{
  "dataset": "rendered solids tumbling over patterned floors",
  "train_examples": 195000,
  "translate": 0.06,
  "rotation_deg": 5,
  "arch": "resnet_bottleneck",
  "avg_pool_shortcut": true,
  "widths": [128, 256, 512],
  "beta1": 0.9,
  "beta2": 0.999,
  "decay_fraction": 0.2,
  "warmup_steps": 1180
}
Rows from block 2, named by matrix and row number. Rows with one number belong to one channel. Each number is 128 + 32 x the weight over its row's rms, rounded and kept within 0 to 255. All counts start at 0. After the name is the row's rms in percent of the matrix's.
# convs1: 3x3 conv (model.blocks.2.convs.1.weight, 32x32x3x3), inputs 0-15, a 3x3 kernel for each
# convs2: expand pointwise conv (model.blocks.2.convs.2.weight, 128x32x1x1, transposed), outputs 0-127
convs1.5 088 [152 111  60 166 116  98 137 139 135 206 167 230 119  96 127  96 109  88 111 138 114 196 138 166 154  82  97 102 133 111 106 124 179 110  74 150 126 122 175 116 121 131  86 142 145 118  87  77 201 156 162 142 110 138 123  78  92  89  74  77 101 105 103 141  97 148 122  97 183 140 121 140 149 142  88 178 148 133 175 113 113 125 111 140 119 103 131 108  92 141 206 167 118 194 143 106 178 137  81 153 117  68 145 114 133 112 123 148 102 128 133 134 166  92 112 189 131 190 171 181 119  95 111 111 113 119  85 153 181 101 198 155 105 138 131 135 110 142 168 119 140 127  91 112]
convs1.6 114 [126  94  58 133 117 146 104 134 148 137 104  87 138 139 120 105 198 115 120 125  94 120 119 126 159   0 136  64 136 114 126 116 138 127  81 134 153 166 125 129  93 128 127 160 105 124 164  82 115 121 150  91  24 101 124  77  99 114 156  87 132 239 107 129 144 190 135 108 167  82 164 107  89 151 131 137 146 145 101  11 148 108 154  91 100 135 120 109 158 109  93 105 162 109 135 121 126 160 123  97  88  60 128 109 163 131 124 150 174  99 105 149 148 134 172 154 143 117 135 111 127 140 130 100 165 134 138 194 109 169 177 171 175 143 178 131  99 156 108 133 109 140 136 110]
convs1.7 101 [112  81 111 128 131  94 137 132 129  82 139 162  88 123 145 130 139 132 134 106 133 124 152 123 121 128 149 142 119 128 130 131 141  76 123 153 101 108 178 109 116 186 107 142 171 172  74 133 211 168  79 191 167 147 110 133 178  73 127 184 119 161 156 119  55 100 125 110 141 145 123 127 122 148 120 100 171 113  98 134 142 110  74 142 131 137 147 119 106 145 121 119 111  69 114 149  94 126 136  97 143 113  83 110 107 121 125 124 102 217 103   2 109 111  72 100 119  69 132 181  97 113 138 123 137 121 154 116 161 188 134 118 125 149 107  73 174 131  31 103 165  97 154 140]
convs1.8 094 [ 91 173 159  79 162 130 122  64  97  92 102 110  89 146  91 135 107 125 146 155 120 174  88 132 118 167 153 188  45  89 165  83  87 134 131  96  65 137  91  72 146 101 120 128 113 122 148 108 139  93 106 136  92 119  77 119 130 121  63 103 173  93 116  97 162  90 119 171 116  88  83  99 122 135 119 122 108 115 121 119 122  86 123 128  62 162 143 137 127 146  93 144 124  57 143 114  88  99 117  76 172 149 107 162 132 121  76 102  58 145 120 109 139  56 117 179  69 111  79 120  96 124  99 128 125 126  99  72 150 126  46 141 123  84 118  79 120 150 106 128 120  98 166 135]
convs1.9 103 [136 123 128 133 138 153 136 129 107 155 122 173 148 152 150 122 169 148 121  94  68 140 118  96  52  91  85  87 201 145 127 116 123 122 121 162 139  91 171 131 118 125 111 145 107 170  98 110 133 148 129  72 110  67  88 123 103 116 148 101 135 151  95 173 115 119 105  93 100  93  76  99  77 165 164 142 100  74 109 111  96 157  82 125 140 129 149 138 128 124  78 126 144 127 114 113 131 160 133 103 106 142 141 127 152 138 144 109 143  64 182  98 111 162 135 116 144 173  99 147 178 134 164 130 154 162 124  87  50  95 102  87 134 107 115 150 113 114 163 133 122 129 102 155]
convs1.10 081 [153 145 117 153 133 126 147 140 144 155 146 150 114 115  76 165 116 154  65  75  85 163 121 156 192 149  91 142 143 155  95 139 168  99 163 146 134  92 101 156 147 154 145 115 159  67  86  62 193 102 143 214 209 169 202 112 122 188 200 169 128 101 125  97 114 132 154 164 166 119 129 129 108 131 134 106 118 150  95 123 129 107  96  91 214  98 109 170 157 135 116 127 121  95 127 129 135 124 132 169 154 142 118 134 123 142 110 128 188 136 110 110 120 112  98 100 150 140 160 143 121 114 112 168 125 126 149 193 191 131 142 161  91 139 129 154 123 171 121 106 117 172 146 120]
convs1.11 106 [131 112 138 137 123 158 101 125 137  88 130 150 168 187 131  73  78  32 163 144 132 120 124 120 142 205 131  82  26  55 131 132 110 121 128  92 131 144 160 178 181 144 111 101 121 138 108 147 127  50 124 179 172 156 108 151 127  74 192  93  60  72 109 142 140 126 121 139 130 109 118 136 119 122 109 118 120 168 132 140 138 171 180 161  79 116  51  69  78  74 143 109 120 159 147 170 123 136 129 122 102 129 140 142 162  89 124 114 103 149 115 148 146 133  80 100  96 115 158 135 153 192 130  86 125  85 110 107 111 111 130 128 108 118 117 145 157 161 142 203 142  93 150  99]
convs1.12 094 [124 142 130 135 109 148 149 118 158 184 113 105 117 151 103 161 100 153 105 184 145 150 106 175 155 164 116 101 129  98 122 114 156 117 118 157 148 177  93 132 172 136 116 122 167 142 241 176 139 198 153 120 110  90 166  95 109 136 120 148 135 125 168 101 201 148 113 151  93 130 130 139 108 101 146 143 141 152 142 145 124 130 202 171 156 179 146 135 189 157 117 112 117 131 130 112 157  99 136 144  89 104 144 106 164 156 132 159 155  44  45 144 201  57 157 180 159 168 128 119 136 131 130 157 128 141 130 127 115 157 110  90 109  93 126 168 123 134 102 136 134 154 145 134]
convs1.13 110 [118 118 110 170  79 103 157  79 117  94 150 152  89 122 101 117 185 149 175 103 151 157 144 160 101 117  81 157 114  82 166 126 100 125 116  92 144 125 148 144 164  99 123 182 174 200 140 188 166  98 115  98  43  57  93 200 107  74 220 163  89  95 165 173  57 123 155 131 146 133  89 118 122 124 140 136  99 124 106  69  94 128  75 109 139 174 147 147 194 159 108 122 162 111 105 161 129 109 137  68  72 100 145  65 106 126  86 125  71 161 120  90 116 120 156 189  83 108 145 160 116 140 129 114 183 183 153 141 135 123  91 131 129  81 126 104 129 158 112 113 107 142 172 165]
convs1.14 114 [124 151 115 154 142 153 147 139 107 129 151  38 204  40 148 126  98 189 134  35 151  94 197  89 148 149  32  97 165 118 129 176  67 144 140 121 118 149  87 170 108 140 129 101 168 132  90 139 136 169 185 149 210  93 140 119 107 129 100 148 101  88 104 131 151 113 137 105 126  65 127 112 121 120 128 117 174 139 126 125 103 142 166 124 198  92 134  76  55 135 106  94 132 134 121 133 139 101 111 142 117  95 121 137 113 129 128 107 153 154  82 170 144 116 131 102 161 150 157  93 179  93 104 139  74 168 148 159 129 156 109 110 103 102 134 127 161 147 143 167  74 166  58 147]
convs1.15 090 [130  62 114 115 114 115 122 165 119  50 112 118 142  63 161 115 134 172 141  43 139  93 207  92  67 138 135  74 142 146  80 139 123  73 152 126  50 123 175 134  85 184 109 141 152 135  36 132 165 164  93 101 213 137 118 131 135 111  87 151  79 133 138 128  92 112 108 121 115 124 133 118 113 130 136 102 148 121 114 137 101 124 111 155 193 102 136 101 121 125 127  94 111 113  73 161 114  73 126 108  56 116  68  82 133 118 137  84 139 172 115  76 114 140 101  23 151  97 112 150 147  72 170 128 129 132 149 138 133 124 119 111 116 153  88 112 152 109  91 118 159 142  78 141]
convs1.16 101 [157 111 138 122 116 139 135 150  96 136 134 103 162  46 166 142  86 110 135 124 100  86 208  57 126  98 147 115 129 147 164 150 118 157 167  96  98 118 140 132  85 162 131 113  84 114 105 140  77 202 118 104 135 128 112  70 126 177  43  64 154 135  46 153  89 155 135 106 122 144 139  95 103 138 103 132 178 113 147 124 109 123  84 149 127  99 160 147  64 127 117 163 126 179  99 145 144  79 118 145 158 138 132 128 119 110 145  84 165 169 133 122  88 157 114 100 155 120 135 111 148  56 152 121  56 107 120 100 134 148 125 100 121 147 100 127 188  83 154 105 139 122  39 141]
convs1.17 093 [ 84 106 119  70 129 104 125 165 134 189 104 124 118 179  93  82  92  36  94 184  82 135 116  84 114 202  97 146  46 103 194  47 107 191 132 133 149 112 147 137 143  90  95  76 107  43 153  89  91 140  71 140 176 127 136 166  95 113  95 100 140  90  74 150 153 132 138 134 128 113 101 147  94 106 156 114 100 138  82 148 141 127 182 142  96 143  71 142  80 107 112 147 160  94 187 117  75 159  90  78  88 109  78 133  78  99 185 105 161 154 139 164 152 157  85 129 116 151 117 137  87 161  87  77 102  44 131  86 126 137 100 117 140 120 105 141 146 111 131 151 117  69 137  85]
convs1.18 095 [170 183 145  86 108 134  86 132 143 139 119 114 103  98  78  91 146  99 101 164 117 119 142 118 167 133 132  86  19  75 143 145 135 191 147 115 155 143 110 139  93 101 132  58 106 115 212 127  64 136  87 116 127 103  59  63  97  82   0  47 112  87 131 110 168 169  85 108  88 137  70  83  84  90  98 135 129 148 157 159 134 151 165 156 151 167 142 167 162 163  75  96 117 120 128  84 118 146 108 156 186 115  88 119 151 104 140 125 103  58  92 154 194 136 118 134 158 119 122 121 101  86  92  98 127 101  88  83  78 113 114 134 151 164 135 107  97  95 119 113 123 118 110 101]
convs1.19 110 [ 86 104 186 121 127 142 112 131 120 126 123 108 146 124 131 141 120 116 119 122 137  95 152 176  98 104 156 118 161 121  66 127 119  62 159 106  91 145 153 162  98 145 164 152  68 167 153 153  80 124 175  75  81 158 114  41 119 178 150  50 145 199  58  55 146 169 146  97  88 137 156  99 127 158 103  80 149 129  95 112 130 128 129 182 155  86 166 153 141  82 116 125 104 132  94 134 127 115 115  57  84 176 131 162 136 113 128 119  97 138 119 126 182 101 152 112 120 146 135 146 156 139 169 171 125 121 127 150 108 138 119 102 124 149 128 103 126 140 147 144 147 159 127 112]
convs1.20 099 [155 154 110 145 116 108 168  93 124 139  79 109 121 177 107 155 165 195 110 137 110 151 101 129 131 184 124  77  73 124  89  61  93 143  70  92 112 114 125  86 154 116 121  95 112 100 170 145 148 138 132 179 128 100  85 133 152  87 138 172  90 165 153 141 121 107 197 133 113 179  97  96 170 141  77 180 131 122 127 118 140 100 129 104 109  96  81 156  82  80 189 122 143 188 129 141 138 117 166 172 184  99 143 133  92 130  89 118 127 104 134 103 119  93  76 115 121 124 123 130 110 170 113 104 133 160  54 188 149  40 156 151  81 123 141 173 125 116 128 104 125  78 137 136]
convs1.21 100 [154 141 106 125 131  88 122 103 106 152 116 131 118 123 107 156 124 130 127 167 118 152 153 126 118 157 174  83 101 137  85 107 139 153 111 125 165 174 118 126 192 121 139 150 143 132 180 110 146 213 125 154 149 179 110 149 152 124 150 122 170 137 142 123 102 149 146 134 166 116 104 100 151 116  95 178 134 133 157 151 135 135 151 165 154 171 139 173 171 139 152 106 143 155 117 106 146  89 109 187 153  63 121 138  80 113  95  95 147  77  71 137 133  92 131 163 101 140 152 126 121 136 143 149 103 123 153 162 111 110 132 146 105  85 110 136 124 102 127 136 151 112 114 115]
convs1.22 092 [186 124 104 132 151 107 119 134 140  94 170 153 123  65 136 114 173 113 158 109 151  91 208 103 102  69 114  89  68 133 136 103 154 147 106 174  88 129 141 163  90 113 116  84  99 128  84 104 117 226  92  99 167 156  88  72 143  86  46 107 133 117 165 121 136 117 112 168 114 145 127 137 134 118  91  94 170  99 127  89 118 117  98 121 145 174 120 124 133 119 141 182 108  86 118 132 101 131 120 205 169 112 102 123 162 128 127 113 102 152 109  86  38 155  97  51  95  89 125 146 120  62 129 102 159 114 102 102 160 153 117 142 130 144 140 133 205 123 102  92 162 119  98  78]
convs1.23 086 [ 97 151 118 157 126  73 147  96  73  89  92 135 119 115 106 120 135 155 169 162 104 167 148 102 146  76  71 197 153 120 182 164 146 129 114 111 153 141  92 122 139 130  98 135 154 175 158 122 206 151  80 140 100  67  69 148 134  90  96 178 122 131 182 148 184 126 105 176 125 114 154 155  84 160 171 145 189 101 165 135  98 118 155  95 140 176 131  94 115 116  66 116 171 101 122 138 162 166 146  76 110 124 136 111  91 130 108  84 139  82 144 143  97 150 156 110 151 145 125 138 134 142 115 139 129 132 176  79  96 181  82 123 143 137 164 134 124 121 103 142 105 130 153 140]
convs1.24 108 [121  72  81  98 122 143 126 121  72  92 100  96  88 153 122 104 121 101 145 130 105  89  79  48 125 205  89 106  62  55 153  89 115 115  70  63 107  96 147 141 149 158 150 151 180 191 162 178 102  84 101 130  78  75 118 156 121 157 152 109 119  55 127 145 121 124 130 113 122 146  88 151 137 121 107 135  77 124 123 119 103 122 115 107 106 152  92 151  99  98 109 128 113 116 133 115 104 120 104  69  39  64 123 121  91  99 152  54 117 171 176 144 142 129 132 162 166 131 123 111  77 142 100 109 159  98 151 105 145 144 113 141 123 115 133 125 159 159 118 119 104 126 206 138]
convs1.25 091 [106 102 151 113 102 125 132 101 112 119  79 112  38 121  93 132 143 129 119 147 144 128 100 117  49 121 105 110 148 119 152  74 134 106 122 118 139  90 197 106 137 190  99 183 139 167 162 166 164 131 145  72  84 129  93 102 140  90 148 124 100 145 115 165  65 131 168 125 162  91 140 133  81 221 119 140 133  66 131 113  88 135 106 116 161 116 139 125 142 141  82 187 122 125 142  88 142 124 103  66 131 172  95 143 121 133 121 102  94 138 151  51 181 152 124 136 142 154 112 126 105 120 103 136 117 115  90  98 172  82 105 134  77 161 149 113 162 144  86 136 107 125 121 128]
convs1.26 098 [121 130 125 116 135  96 119  87 111 107 130 111  63 141 101 137 163 164 137 185 141  66 111  99  96 194  96 115 140 125 149 178 189 132 125 121  80 120  97  93 133 101 148 148 136  84 114 104  54  18 102 122 119 136 122 137 111 188 179 156 133 170 167  73 122  98 156 146 129 162 130 127 188 121 110 187 112 113 150 150 120  89 143 105  96 102  93  86 106  86 143 103 118 169 147 122 162 158 122 157 158 115 145 160  91 104  70  68 114 135 147  77 133 118 131 122 103 129 160 131  61 132  92  89 142 106 121 128  95 102 148 132 135  99 142 133 131 123 143 186 130 129 173 115]
convs1.27 103 [ 75  77  91 184 176 175 163 145 122 155 162 126 105 143 118 135 121 131 122  75 124 190 182 169 144 177 138 124 176 154 112  98 121 122 177 193 129 127 148 141 138 129 118  97 116  74  41  82 165 142 134 138 131  85 167 203 150 126 187 123  98 111 139  65   1  80 146 148 128 122 161 111 106 138 146  85 114 148 105 160 146 129  55  97 174 145 149 160 163 131 125 158 141 114 153 139 107 149 137  55 102 146 158 171 186 167 120 121 173 134 151  92 105 130 144  80 128 153 189 156 125 132 146 147 141 153 105 119 128 125 100 140 104  98 153 151 163 182  86 103 104 144 131 148]
convs1.28 103 [149 112 105 123 111 137 149 127 143 134 103 139 180 151 137 178 186 147 115 172 103 107 140 122 135 121 155 106 147 165  57 118 165 104  80 124 145 125  88 131 124 102 133 122 151 115 190 117 117 158 141 158 139 176 158 132 144 163 159 136 177 186 174  99  46 159 129  98 143 138 117 112 173 118  89 151 152 122 123 127 153 116  93 117 103 105 102 107 128 133 166  63 137 176 144 122 138 150 133 200 143  96 130  87 120 142 111 108 132  99 100 146 111  84 135 124  53 113 148 113 148 139 136 136 157 140 179 207 105 125 164 152 101  73 133 148 138 119 117 117 139 136 149 131]
convs1.29 097 [173 187 114 126 149 118 118 107 168 129 121 135 119 122 114 107 142 154 126 142 146 191 134 153 190  71 118 166  71 136 141 112 151 157 110  73 108 168  88  89 109  83 165 135 133 162 216 155 210 179 129 126  41  82 130 100 131 113  73 173 184 142 134 109 150 112 113 126 120 157 125 151 163  88 151 159 129 182 154  90 113 129 165 128 117 165 114 175 189 178 153  93 157 109 108 147 111 131 156 153 154  95 109 140 126 153 119 188 123 135  56 123 103 108 159 186  75 103  91 115 102 105 104  88 149 147  92 138 105  87 106 164 107 109 140 119 106 123  48  56  95 114 108 121]
convs2.5 091 [101  95 100  95  79 147 112 141 150  99 139 160 153 173 106 119 146 137 127 149  86 123 138 142 125 123 106 201 222 153 128 115 120 102 123   8 125 127 137 126  46  68  75 105 117 143  88  77 117 161  96 128 158 141 168 127 106 129 126 132  99  81  85 135 122 163 172 119 140 139  92  75 109 139 145 154 118 105 155 155 137 141 136 122 155 134  83 147 115  67 132 173  97 115 153 140 143 130 136 117  63 148 111 151 207 104 141 114 132 133  93 131  98  96 145 142  73  80 123 171  98 120 113 120 105 109 210 152]
convs2.6 108 [111 130  76 192  87 132 142 141 183 117  59 107  64 102 147 149  86  70  87  61 121 141  95 115 160 116 126 176 118 143 137 127  81 120 154 110  67 154 117 136 139  71 153  87 117 141 144 120 126 155  79 163  94 110 120  94 153  90 127  91 123 110 102 143 122 128 100  99 118 115 114  83 115 155 133 170 159 111 116 156 176 141  92 138 131  93  94 109 160  82 151  93 103 217 102 106  90 140 123 156  85 117 110  81  84 158 110  90 156 126 144 179  65 100 153  84 161 176 130 166 138 108 133 144 107  94 145 200]
convs2.7 092 [128 114 119  45 115  67  88 144 134 104 111 151 120 154 140 108  91 132 101  96 153  99 101 100 131 106 154 156 127 138 187 195  94 149 108 101 115 119 167 131 109  98 173 134  85 114 115 172 146 136 121 140 114 138 172 142 166 118  84 131 178  66  96 152 162 131 109 114 110  68 139 148 144 121 122 136 132 164 107 132  65 115  61 160 141 135 134 104 111  67  25 115 119 162 121 129 124  72 186 144 157 135 118 135  78 111 153 125 149 100 123 132 121  69  77 116  79 111 128  97 175 205 137  68 141 140 103  78]
convs2.8 088 [158 197 122 141 178  66  93  98 139 158 133 137 183 107 158  64 150  70 209 108 148 133 121 142 142 133 119 114  85 116 149 132 151  89 128 203 125 144  89 164 143 174 176 114 128 129 105 159  69 123  97 106 149 140 105 130 139 129  78 162 149 119 180 123 130  97 125 177  94 116 105  66  83 182 144 120 113 134 100 167 161 128 135 146 116 136 104 116 144 127  67  96 179 133 190 105 140 103 170 130 202 143 151  81  72 171 138 165 150 145 135 152  87 143 101  99 148 117 146 118 132 207 121 127 124 110  91 126]
convs2.9 089 [ 86 146 150 169  99 138 126  63  84 162 120 108 140 114 133 115 159 135  57 121 146 163 122 168 150  65 164 116 166 158 123 117 149 103 169  93 139 193 109 127 107 143 114 150 132  81  91 140 152 130 113 167 132 101 154 138 123  93  43 121 130 163 103 136 158 128 163 118  67  95 122 132 141 193 116  57 135 140 167  90 131 119 140 107 103 180 150 135 141 135  79 142 104 125 122 161 147 179  33 149  84 138 144 149 168 145 122 119 115 103  97 139  76 152 204 149 149 138 108  78 142  89  69 180 157 147  78 120]
convs2.10 087 [ 85  54 135  78 102 144 114 160 108  29 150  92 187 135 124 124  70 178 104 151 115  74 106  97 138 119 166  84 173 106 133  94  94 180 116  58 156  95 137 123 104 150 114 116 124 164 126 103  81 104 135 114  57 117 130 121 132 202 158 132  89 112  84  86 117  97 104 122 123 131 107 175 118 112 134  88 140 170 100 155  54 138 110 176 110 117  97 153  87  76 129  95 118 104 144 107 100 128  68 138 114 122 118 115 146  93 132 124 132  80 110  89 155 130  99 122 113 135 125 146  61 112 132  77 107  86 100 112]
convs2.11 098 [ 62 106 108 116 130 189 124 132 168  55 178 187 120 156 124 105 124 133 192 186  77 150  83 109 151 133 154 150 165 161 114 179 118 144 155  79 150 105 157  94 119 103 118  93 137 110 112  65 145 176 132 184 122 157 163 128 160 116 158 131 128 103 108 168 139  95 153  95 127 173 122 167 118 110 107 141 143  95 186 162 191 120 104 143 139  93 116 175 192 123 109 115 127 102  79 115 144 120 145 106  93 103 113 135 136 181 146 121 121  79 153  78 179 123  94 124  71 162 158 176 149 101 129  90 163 117 181 175]
convs2.12 105 [151 121 100 153  98 118 117 107  94 161  97 125  90 119 104 153 120 101 113 115 102 117  97 106  95 153  96 146 135  36 147 109  89 114  93 145 117  97 103 132  87 146  90 123 118 158 146  79 109 106  72  89 123  33 131  84 115 137 130  70  89 119 151 116  81 126  80 102  97 155  89 141  86 117  55 152 105  95  77 100 144 112 124  96 129  80 109 102 110 100 142 113 163 158 146  92 112  78 107 128 116 126  95  81 146 128  93  45 128 210  95 162 149 102 133 111 100  52 112 117 165  89  96 114  94  88 109 128]
convs2.13 106 [ 86  84 112 121 115 181 138 142 159  84 121 112 135 125 102 169  66  51 114  81 112  88 119  79 175 141 163 125 148 137 143 154 105 114 147 127 122 146 138 119 131 126 107  60  90 124 138 176 129 100  44 143  58 140 121 112 140 117 142 169 131  87 131 113 100  89 148  98 123 160 102  90 155 148 152 106 126 127 154  97 142 126  85 132 118 147  25 113 119 137 123  71 143  77  81 153  56 136 122 119 141 113 115 144  92 131  91 146  84 129 133 101 133 139  77 113 104 158  81 132  83 143 139  57 208  78 130  97]
convs2.14 117 [ 57 157 127 126 128  65 133 101 143 126 134 120 132  94  83  75 174 143 130 122 163 145  29 125 139  84 117 110 126  97  87 135 114 141 165 117 131 111 108  97 128 167 114 116 163 144  61 113 167 147 159 193  93 111 130 108 120 126 122 106 142 173  91 113 100  40 102 120 107 131 150 209 182 127  73  81 134 147 123 108 125 137 117 143 138 110 139 139 108 150 142 134 131  70  82 113  96 123 105 118 108  56 105  98 170 126  98 132 115  86 104  72 191  66 151 111  74 128 147 124 129  59 136 153 111 101 101 150]
convs2.15 084 [ 88  93 113  66 100 101  99 111 125 110 128 120 119 139 152 121  94 131 121 137 165  93 111 127 109 107 122 106 114 134 167 194 107 173 153  87 144 124 155  94 161 156 178 151  83 161  45 162 167 148 158 145 107 133 144 144 113 103 108 107 156  90 103 145 164 151 110 108 111  95 188 179 179 120 139  38 105 146 169 136 111 152  38 146  97 107 161  73 116 146  61 107 147 111  94 154 132  95 143 178 136 122 119 119  91 120 114 113 160 108 134 131 198  77 132 139  91 162 151  97 189 143 106 107 141 200  94 111]
convs2.16 097 [ 91 166  99 135 121  53 125 147 128 207 108 102  78 148 129 114 147 121 162  89 170 188  95 109  51  90  86 106 148 117  95 118 166 136 111 125 123 138 107 134 153 107 105 167 118 118  98  63 131 120 141 164 106 105 184 135 105  89 114 110 137 143  78 142 116 144  80 135 144  70 167 154 113 123 106 152 105 114  87  94 120 159  82 136 100 130 163 123 106 135 124 113  90 133 135 139 148 139 117 157 118 113 158  43 168 165 137 123 157 119 126 168 150  42 208  94  64 155 172 139 152 119 157 172  60 149 130 139]
convs2.17 083 [158 180 154  77 141 159 204 136  66 187 154 133 113 122 142 100 127 133 169 207 117 123 106 236 169 161 141 103 126 141  67 126 129 139 125 114 140 101 129  90 125 123 174 125 136 144 126 136  68 135 137  76 140 145 180 132 138 183 101 132 147 162 117 153 137 156 177 174 116  87 119 113  64 121  99 123 125 136 116 196 102 150 159  95 171 174 150  82 154 138  56 126 102 126 161  47 144 131 158 120 181 126 122 155 133 122 122 176 139 121 138 137 138 183  93 125  98 109 128 158 156 141 103 172 136 132 143 133]
convs2.18 096 [137  76 129 115 161 113 160 172 158 154 130 136 106  97  85 174 109 125 180 131 151 113 133  91  88 158  20 148  83  93  94 112 157 174  97 181 129  75 114 159 106 146  82 157 103 125 196 113  89  91 141 121 134 114 103 128  82 200 137 130 123  63 156  98  94 165 122 149 100 101 108 119 129 105 102 140  95 125  58 120 106 127 126  93 114  66 159 100  91 121 103  85 126 167 137  73 126  81 133 161 134 114 113 111  85 129  75 135 130 190 121 185 131 134  68 123 111  97 138 132 176 151 119  97 101 115  99 140]
convs2.19 110 [111  81 116 157 145 135  68 167 112 108 121 122 127 123 164 101 113 151 139 153 123 125 102  88 148  94 112  93 144  83 106 132 107 204 157 153 168 143 125 204 206 153 144 153 115 130  76  82 105  85 158 156 111 123 130 147 134  94 126  83 106 104 125 101 102 105 118 101 135 113 131 173 111 135 138  98 132 101 128 111 175 245  97 137 110  82 131 137 165 111 125  79 140  87  86 135 110 146 130 181 121 122 152  71 119 229  94  97 180 121 113 170 151 108  94  91 173 171 147 115 116 140 106  76  88 147 123 130]
convs2.20 107 [133 125  58 176 154 128  94 117 141  99 130 119 147 173 104  80 108 107 127 129  93 145 143 118 111 135 124 113 153 111 187 132 111  71 152 134  90  81 148  95 161 167 179  90  80 132  90 136 126  95 148  52 119 128 109 108 140 111  79 116  91 120 150 133  61 113  87 115 188 112 144 114 105 184 153  83 127  69 152 121 118  76 122 202  83 114 156 154  79 131 101 164 156 140 149 128 144 124 137  39 173 103 168  89 163 109 163 120  58 112 200  95 134 141 123 118 161 152 144 114 150 162 156 122 126 140 124  78]
convs2.21 100 [119  75  89 110 114 152 129  76 112 161 105  93 102 113  76 185  70 122 140 129  71  87 105 129  84 204  88  98 137 111 179  96 101  83 136 130 117  71 111  89 105 162 144 111  81 180 139 109 113 100 129  88  52 100 142  96  85 127 149  89 120 109 172  57  48 122 108 103 143 122  99 125  94 137 104  89  82  82 129  99 106  83 131 135  71 100 112 101 117 102 115  98 150  98 165 103 105  82  86  99 144  79 145  91 137  87 113  98  64 143 124 114 130 143 128 104 107 130  99 143 150 142 167 125 105 125 144 146]
convs2.22 101 [121  60 132  99 108  67  67 168 162 106 112 185 114 175 167 167  88 150  98  77 166 104 149  84 137 121  79 160 160 132 135 137 143 120 107  70 115 127 152 207  98 137 111 178  81 157  98  99 169 131 139 146 191 114 169 126  67 120  84 115 139 112 100 126 165 138 115 101 103 141 139 146 166 134 122 139  91 189 118 117 101 147  74 153 115 121 149 159  69  83 125 135  79 120 146 173 170 109 119 131 107 154 144 122 110 110 176 109 170 103 101 162 135  62 114 158  95 146 129 121 135 166 143  73  91 150 114  65]
convs2.23 087 [ 78  89 124 143  52 112 128  91 150 106 139 137 135 103  69 118 139 130  89 127 145  89 112 103 176  94 150 149 225 137 171 118 115 123 138  91 122 129  87 154 127 190 101  98 112 127  85 157 185 164 110 151 135  67 173 115 145  88  46 111  96 128  94 159 122 125 145 150  88  93 137 147 133 184 140 150 144 123 180 166 144 107 125  97 204 117 125 109  97 122 124 119 110 155 131 175 123  84 119 116  80 113 118 123 169 143 107 119 139 163  89 144  80  90 108 100 177 118  81  66 169  89  61 112 164 134 137 115]
convs2.24 094 [119 169  97 127  88 121 164 107  12 146 174 107  75 100 105 109 130  72 127 159 120 116  73 167 141 106 134 112 131 111 140 151 165 118  96  89 131 148 127 120  94 124 179 145 140 130 100 114  98 105  92  95  80 160 139 126 149  96 108 224 129 110 112 104  94  98 169 199  98 120 102 121  83 141  85 155 124 118  90 180 143 172  89 134 151 159 115  98 179  67 110 100 138 132 116  96 118 136 140 108 121  96  88 113  97 127 135 217 112 107 119 126 135 126 113  95  83 127 149 142  74 154  70 113 161 111  71 113]
convs2.25 091 [170 125 114 179 123 134  80  82  91 132 106 112 142 100 120  57 141 131  82 119 142 149 127 171 178 128 167 169 169  86 133 133 185 110 164 125  99 118  99 114 127 177 144 134 105  96  38 153 132 154 148 127  89 100 146 146 116 138  81 150 106 121 131 124 117 137 146 162 129  68 163 135 101 154 141  76 123 103 216 187 173 140 116 109  73 174 169 105 158 131  39 115 151 155 171 139 124 146 151 114 153 125 123 101 182 179 121 148 118 136  90 120 106  87 122 104 128 142 159  73 149 123  47 153 153 174 123 145]
convs2.26 093 [142 112  99 142 138 151 169 138 127 110 171 115 134 145  81 130 131  65 168 162  61 148 109 101 147 145 163 115 111 109 148 110  93 111  85 144 100 123  75 103 168  65 106 104 138 173 159 130 115 109 105 112  83 165 118  93 155 136 137 125  59 119 146 140  59 154  59 154 205 126 126  87  77  54 114 132 186  89 115 192 160 102 122 118 159 134  98 126  89  67 164 119 151 115 148  69 125 161 170 124 134  88 103 104 134 143  96 127  68 142 195 113 120 120 116 111 141 132 103 171 107  95 152 122  90  96 173 133]
convs2.27 105 [ 48  95 130 150  74 136 113 204 108  83 128 123 114 133 145 116 112 114  95  65 124  91 100  86 133  94 174 115 159 149 132 152 105 194  80 167  98 169 179 125 142 129  74  98  92 113 168 144  94  81 144 117  80 111 131 126 107 156 124 154 119  98  80  85 118  88  95  85 110 132 118 145 104 125 193 153 126 146 161 113 121 144 112 180  95 150  93 126  50 119 116  67 139 179  79 145  96 156  84 111  69 117 113 190 133 105 130  91  83 100 127 126 140 107 112 122 106 171 120 133 119 111 122  96 164 108 147  63]
convs2.28 109 [112  67  91 146 101 156 159 100 118 118 116  96 112 127  76 188  76 106 121  94 116 112 163  98 112 162  85 111 112 129 140 101  66  79 109 110  82  80 110 109 132 132 124 122  97 171 147 105 122  88 124  84  34 131  78  77 137  96 145  82  68 131 122  97  37 156  90 100 179 148 141 110  92 124 138 139 133  98  74 137 126  89 156 129 104  92 116 102 124 121 171 111 112 154  96  92 112  84 118  88 114  67 150 113 145  74 119 103  41 111 140 103 114 144 132 118 124 115 128 185 114 117 156 114  99 123 179 150]
convs2.29 096 [159 119 122 107 138 116 106 184 173 146  10 115 129 116 116 131 109  90  92  81  80 116 116 113 174 151 121 190 110 112 120  88  97 147 127 137  77 101  98 130 129  75 131  75 154 140 171 146 141 155  81 110 166 128 113  78 165 127  94 102 127 131 169 146  89 122 142 125 138 158 107  72 139  70  61 167 110 114  98  68 167 120 143 175 153  87  73 133 140 132 188 139 136 154 128  91 128 105  98  65 170 102 119 135 118 139 116  84 141 132 161 161  89 136 124 127 140  98  90 118 126 143 169 120 153  68 104  56]